Weights of a small image classifier.
Training: adamw at rate 0.0012, 10600 steps, batches of 512, held-out accuracy 98%.
Rows from block 5 of a small image classifier, named by matrix and row number. Rows with one number belong to one neuron. Each number is 200 + 40 x the weight over its row's rms, rounded and kept within 0 to 999. All counts start at 0.
Before each neuron's rows are labels from the 100 images, of 14848, where the neuron reaches its highest value: "top examples" is what is common among them; "patch colour" is the nearest of a few named colours to the mean colour under the peak. Only what is clearly more common there than usual is listed. The data: dead-leaves pictures: piles of overlapping shapes.
# fc1: MLP up (model.blocks.5.mlp.fc1.weight, 768x192), inputs 0-191
# fc2: MLP down (model.blocks.5.mlp.fc2.weight, 192x768, transposed), outputs 0-191

top examples: textured; large pieces; vivid
patch colour: purple; red
fc1.514,165,229,122,164,264,261,246,218,197,171,276,205,208,175,143,220,235,179,131,239,157,166,207,177,175,220,215,249,227,235,130,180,207,164,156,206,157,229,221,221,192,198,260,231,219,225,221,214,120,226,275,179,200,142,279,206,167,218,193,125,201,189,309,198,171,197,168,164,237,95,209,200,290,247,178,95,170,131,159,179,185,226,109,211,192,222,205,196,154,209,199,91,175,141,218,144,267,184,221,204,233,187,185,161,202,215,202,208,206,128,206,257,219,206,188,147,234,213,239,234,224,188,298,202,164,149,228,208,187,245,235,157,208,246,234,184,168,223,176,186,172,209,190,136,190,177,197,194,153,284,265,223,231,194,213,235,216,260,189,208,177,244,212,178,203,182,185,178,194,152,206,189,294,185,277,142,135,194,209,188,219,228,204,278,247,174,160,221,204,140,209,200
fc2.514,164,55,155,175,206,258,191,226,238,154,181,147,163,182,162,192,230,143,146,285,185,187,216,220,185,213,218,200,214,129,191,235,145,206,243,196,175,236,227,132,187,153,227,231,212,227,217,185,267,172,196,177,171,192,141,231,182,221,203,197,187,224,245,196,167,262,195,241,223,204,253,158,169,238,219,182,155,217,185,174,196,193,212,177,284,174,200,182,288,165,248,238,94,199,183,110,178,168,135,215,192,123,186,210,229,233,176,283,240,257,150,231,202,162,224,134,210,192,233,182,160,215,188,221,176,127,185,237,286,188,255,162,187,267,185,176,243,218,221,178,238,171,237,223,290,247,198,224,276,205,152,202,251,321,223,138,181,223,143,211,223,229,192,210,215,205,264,170,202,187,273,148,177,185,216,195,224,229,245,186,136,235,167,212,150,257,143,203,202,202,204,166

top examples: textured; large pieces; cool; palette: vivid
patch colour: blue; cyan
fc1.295,141,245,149,197,216,216,214,232,175,158,219,204,224,221,188,156,259,212,222,282,158,230,200,198,247,186,226,109,257,163,174,167,203,229,162,185,158,172,156,261,253,158,256,218,227,175,287,225,154,205,184,217,187,183,225,201,184,268,182,221,209,230,185,212,149,238,223,230,208,206,143,153,263,183,175,242,187,186,178,149,201,249,203,290,255,287,183,191,167,131,196,143,185,206,192,195,220,231,127,123,135,61,220,172,220,240,208,276,155,234,241,228,221,204,281,173,222,165,214,211,169,93,212,196,211,218,234,192,210,218,215,302,277,219,183,265,205,239,133,179,156,258,156,148,169,204,234,203,140,180,139,246,196,221,163,148,202,210,190,202,160,226,295,169,180,193,176,156,188,242,229,209,216,221,229,213,211,268,149,196,153,227,172,247,163,151,162,213,205,218,194,190
fc2.295,213,159,156,213,220,331,222,186,203,183,193,193,113,209,188,191,237,205,207,177,160,193,247,257,160,191,222,226,194,178,282,226,136,234,274,157,233,195,213,179,174,178,170,204,216,224,150,178,211,167,147,150,160,196,115,204,218,161,205,240,275,186,265,186,243,180,195,202,215,164,267,172,202,202,167,244,180,187,178,179,227,224,180,278,271,137,187,217,169,156,233,177,142,233,155,46,177,170,103,284,124,195,185,226,202,248,200,175,253,155,186,204,161,202,166,242,242,202,171,196,208,281,167,173,211,176,178,224,185,176,175,165,187,227,255,254,305,186,147,248,166,151,226,252,194,236,234,242,203,176,249,250,280,187,219,206,215,185,199,224,186,135,228,222,201,172,141,260,217,216,226,183,186,228,223,210,242,232,256,172,163,181,207,121,225,272,153,178,183,242,197,197

top examples: shaded; pastel
patch colour: grey
fc1.251,156,213,262,187,183,265,204,233,211,179,187,160,197,190,152,149,225,137,205,190,246,265,258,212,230,108,180,139,219,232,250,151,114,194,184,150,189,204,243,207,185,138,276,243,204,182,201,188,156,232,145,253,165,223,197,218,138,177,202,108,312,187,258,177,210,175,158,181,223,185,215,143,209,222,250,176,164,193,176,165,276,148,219,239,155,171,169,111,216,179,222,212,178,164,155,148,242,200,220,216,210,190,233,184,266,216,157,174,210,201,179,272,194,217,199,192,226,216,188,194,268,173,187,219,136,107,123,253,183,202,261,189,148,246,253,171,281,194,148,217,205,216,150,197,198,165,176,213,227,200,188,166,256,228,213,255,261,258,204,239,264,261,232,142,299,215,157,209,202,207,145,217,233,192,179,193,232,249,203,175,179,172,198,263,270,173,130,220,222,222,156,251
fc2.251,261,219,166,278,223,155,139,167,196,155,207,200,209,145,140,231,200,176,281,179,117,151,218,109,148,234,255,169,178,184,208,138,224,196,230,221,269,158,191,245,252,200,173,265,233,218,214,199,191,213,258,156,189,219,182,219,238,112,227,217,258,135,215,173,173,230,116,192,211,213,195,167,255,256,188,207,186,187,259,159,265,325,184,184,240,196,191,194,162,209,247,152,233,200,206,187,138,101,166,257,141,247,196,187,121,198,245,141,147,156,180,233,190,192,183,234,169,148,168,197,253,196,210,170,188,158,222,212,265,154,254,218,198,237,165,132,211,245,163,173,187,259,237,144,203,176,199,232,129,206,265,211,199,224,183,166,218,210,179,269,186,223,227,222,260,236,200,170,225,131,244,152,229,209,284,228,173,180,200,212,203,195,214,236,156,242,179,223,117,211,222,208

top examples: textured; grey
patch colour: grey
fc1.15,162,253,248,221,158,216,224,227,154,240,246,166,271,187,181,213,212,181,220,250,136,215,207,238,115,164,181,239,191,220,136,240,262,186,163,231,208,178,212,205,250,195,170,248,227,208,275,210,136,195,222,153,239,134,211,170,234,207,190,222,170,215,253,174,172,158,244,198,274,144,206,189,173,256,172,190,184,153,133,235,239,274,207,165,174,207,252,159,169,236,169,97,224,153,198,204,201,211,159,154,138,199,178,208,194,163,254,227,136,162,198,156,226,216,230,136,279,304,245,210,293,126,271,236,184,131,192,243,190,199,271,261,196,172,190,178,224,226,208,150,184,231,265,196,231,190,156,229,182,155,174,267,166,143,194,211,181,166,166,183,204,130,173,217,210,230,247,203,196,84,231,137,277,231,222,170,170,243,127,208,202,154,230,196,169,200,160,190,219,180,201,183
fc2.15,213,128,191,204,192,153,233,216,279,197,226,185,190,196,179,193,223,200,206,217,255,199,230,176,231,179,312,218,189,126,197,201,237,206,203,128,220,182,228,183,216,216,237,219,199,237,201,168,217,192,227,189,155,208,205,162,229,164,211,242,218,154,218,217,182,249,169,208,219,225,153,232,266,213,240,219,141,178,179,189,188,136,230,210,246,217,216,233,269,187,181,202,130,227,198,249,233,244,120,188,144,81,144,201,189,216,218,291,225,188,182,201,140,205,297,200,168,204,124,146,224,194,192,216,189,190,206,205,218,137,229,173,251,288,258,177,229,185,234,150,120,134,198,241,228,217,203,262,292,141,143,221,226,287,252,146,218,202,225,184,147,246,198,212,197,224,153,210,186,180,233,186,240,190,258,196,155,194,272,184,161,203,181,206,226,213,197,34,116,156,203,180

top examples: textured; cool
patch colour: cyan
fc1.469,233,170,141,233,191,183,196,284,180,129,228,181,190,214,179,242,198,233,193,166,236,233,190,221,189,237,138,233,264,210,143,292,212,214,225,209,190,217,169,246,187,194,161,191,237,263,175,153,178,226,172,183,204,167,205,157,246,261,223,236,159,235,259,312,218,154,199,152,249,200,210,166,264,177,259,154,166,146,103,147,199,206,231,257,205,224,153,201,186,226,194,132,171,218,184,148,243,237,186,159,183,177,186,179,142,196,196,144,281,118,242,260,172,205,231,182,261,225,147,185,180,239,244,197,222,184,243,191,220,270,185,248,178,169,239,262,145,170,249,190,191,176,147,230,168,189,194,237,114,161,139,164,209,217,239,215,231,265,254,205,186,163,205,199,174,235,180,82,201,76,209,174,257,145,211,186,215,198,236,122,218,213,202,194,170,181,122,182,192,178,208,235
fc2.469,125,158,231,212,209,278,180,225,257,186,168,153,192,172,175,168,203,192,166,219,155,266,180,213,205,198,221,217,218,78,138,217,163,216,220,206,147,185,199,154,194,179,243,211,235,176,219,189,226,165,192,243,196,233,129,223,143,214,165,158,186,239,257,197,163,266,230,257,219,228,211,176,152,212,188,187,204,232,162,173,199,196,178,149,259,123,224,211,238,165,222,268,172,217,191,127,159,205,155,191,126,128,228,261,241,244,147,255,159,259,142,246,183,158,173,234,209,159,253,150,143,174,130,218,217,139,166,258,200,241,240,151,219,168,170,238,275,234,189,215,191,181,284,228,223,267,162,163,320,184,182,163,213,251,205,174,144,184,165,222,238,198,187,157,202,197,295,215,213,174,236,165,143,212,161,242,145,291,192,210,219,198,209,193,156,262,132,257,216,218,181,206

top examples: shaded; cool
patch colour: blue
fc1.38,180,159,218,192,207,209,151,234,295,205,186,86,267,214,158,157,184,231,283,241,251,181,204,199,125,267,277,127,174,249,161,161,178,292,253,222,202,150,244,280,190,186,208,210,183,100,250,204,190,164,200,156,235,166,175,174,201,206,257,223,284,225,196,156,182,216,235,248,240,207,136,165,210,282,173,192,155,171,184,177,171,152,182,157,243,241,217,211,170,240,204,211,114,198,223,171,180,176,186,193,195,171,189,193,149,216,220,267,208,175,190,180,190,151,237,154,256,184,206,246,244,180,195,167,140,163,226,192,184,125,254,236,203,255,201,220,261,229,265,245,268,248,117,174,220,165,173,193,223,246,234,185,224,189,196,257,164,233,235,217,170,137,265,241,261,173,204,220,188,189,219,202,215,258,233,200,217,140,209,227,237,239,221,160,279,162,192,195,123,224,216,198
fc2.38,167,265,266,233,250,298,192,211,168,147,182,256,184,221,187,262,262,156,162,97,195,195,250,183,183,145,192,232,192,127,127,221,245,170,170,212,280,191,199,167,272,198,218,194,192,180,198,223,248,243,223,276,214,175,236,188,175,208,150,191,158,188,157,199,174,215,178,212,237,228,308,157,257,267,291,195,197,149,159,145,213,184,224,210,165,214,209,158,210,202,252,212,201,179,180,124,228,158,164,200,176,178,263,189,222,136,250,171,197,233,242,200,224,234,156,160,246,269,238,200,159,214,265,205,100,219,173,209,228,203,229,196,205,162,198,189,142,205,188,142,242,232,305,147,184,241,193,174,195,245,167,194,128,266,177,187,190,188,162,248,259,183,182,206,236,209,257,126,184,192,217,207,216,167,219,200,186,203,144,184,201,227,162,192,167,253,218,164,287,158,191,295

top examples: shaded; large pieces; vivid
patch colour: green
fc1.119,153,257,188,211,190,203,203,168,187,264,190,215,180,228,195,165,192,281,212,268,190,181,246,206,202,196,157,174,216,231,207,124,249,194,186,242,224,161,219,268,135,165,245,239,239,133,221,201,147,230,216,182,186,155,223,148,233,214,181,111,204,120,212,171,260,258,181,186,186,149,163,213,262,177,185,164,168,149,226,152,222,224,232,269,144,219,217,205,182,232,165,217,203,173,236,209,234,202,213,101,161,137,143,160,191,161,171,214,120,125,203,217,191,174,242,172,187,197,208,228,266,175,221,184,214,210,247,227,256,227,214,177,183,243,222,241,166,177,167,183,185,204,223,194,217,200,201,217,128,211,278,171,160,325,186,242,249,269,222,258,188,239,262,227,266,245,179,154,126,157,197,205,251,241,141,152,153,144,151,267,140,115,162,179,240,149,180,223,188,161,125,167
fc2.119,236,126,210,221,226,158,255,180,172,181,239,214,201,197,170,223,143,188,189,215,167,175,296,170,181,130,264,187,282,199,214,182,137,294,252,84,174,195,230,169,141,261,249,217,188,254,194,187,205,264,175,205,184,211,189,161,252,165,186,238,226,126,226,246,173,227,119,136,196,247,177,209,266,226,252,150,186,151,192,202,236,250,213,198,192,218,183,160,128,238,275,171,150,194,109,143,280,197,198,179,209,194,204,189,212,217,233,237,183,166,246,221,252,179,169,139,194,273,180,194,213,159,244,222,171,232,259,190,161,137,163,174,195,200,175,250,207,197,194,202,244,188,150,151,267,235,255,157,157,200,261,173,205,139,178,206,231,272,211,243,279,180,156,229,245,187,248,193,173,204,213,228,228,190,154,203,195,144,229,136,143,259,225,233,224,182,171,217,171,149,131,188

top examples: shaded; mixed sizes; pastel
patch colour: grey
fc1.24,216,217,164,245,263,195,174,170,240,181,154,174,204,250,179,225,201,178,159,194,224,285,206,171,149,176,174,206,288,119,176,265,212,198,163,211,208,171,220,243,253,237,147,177,207,173,240,260,202,258,188,268,193,225,181,162,241,260,162,210,194,216,161,239,153,247,141,191,168,196,214,164,160,235,172,128,189,193,249,163,199,213,190,202,215,145,225,166,197,245,205,210,233,303,130,191,291,259,219,155,199,206,241,194,235,227,264,152,173,175,199,224,188,192,154,147,184,206,208,189,206,203,157,186,156,200,226,253,311,223,123,214,253,186,133,235,160,188,269,210,210,206,252,260,201,210,116,131,196,257,212,187,151,259,155,210,182,213,167,263,204,163,215,161,288,208,277,109,161,199,180,181,188,196,211,217,158,236,101,173,191,176,183,199,188,139,200,293,157,205,178,258
fc2.24,104,193,258,202,265,143,219,240,242,181,210,225,168,221,164,184,270,162,173,178,254,152,152,178,198,111,224,220,240,192,149,228,237,267,176,155,182,218,166,147,156,199,217,226,195,202,195,172,182,215,185,197,222,156,211,232,154,242,164,161,229,188,243,213,227,240,208,192,170,205,167,226,189,196,202,189,133,155,157,119,210,119,233,179,238,219,238,171,145,205,202,278,159,187,193,217,155,194,208,178,227,103,177,238,173,187,177,377,252,175,263,216,179,190,214,220,215,130,243,140,165,158,187,127,170,268,186,225,162,288,247,188,195,254,187,212,256,216,159,163,219,276,65,155,267,230,185,215,230,217,176,214,169,196,213,204,217,193,220,225,170,288,155,169,212,236,269,213,199,145,216,215,167,195,262,236,176,183,215,238,213,196,208,221,187,199,222,175,181,175,193,149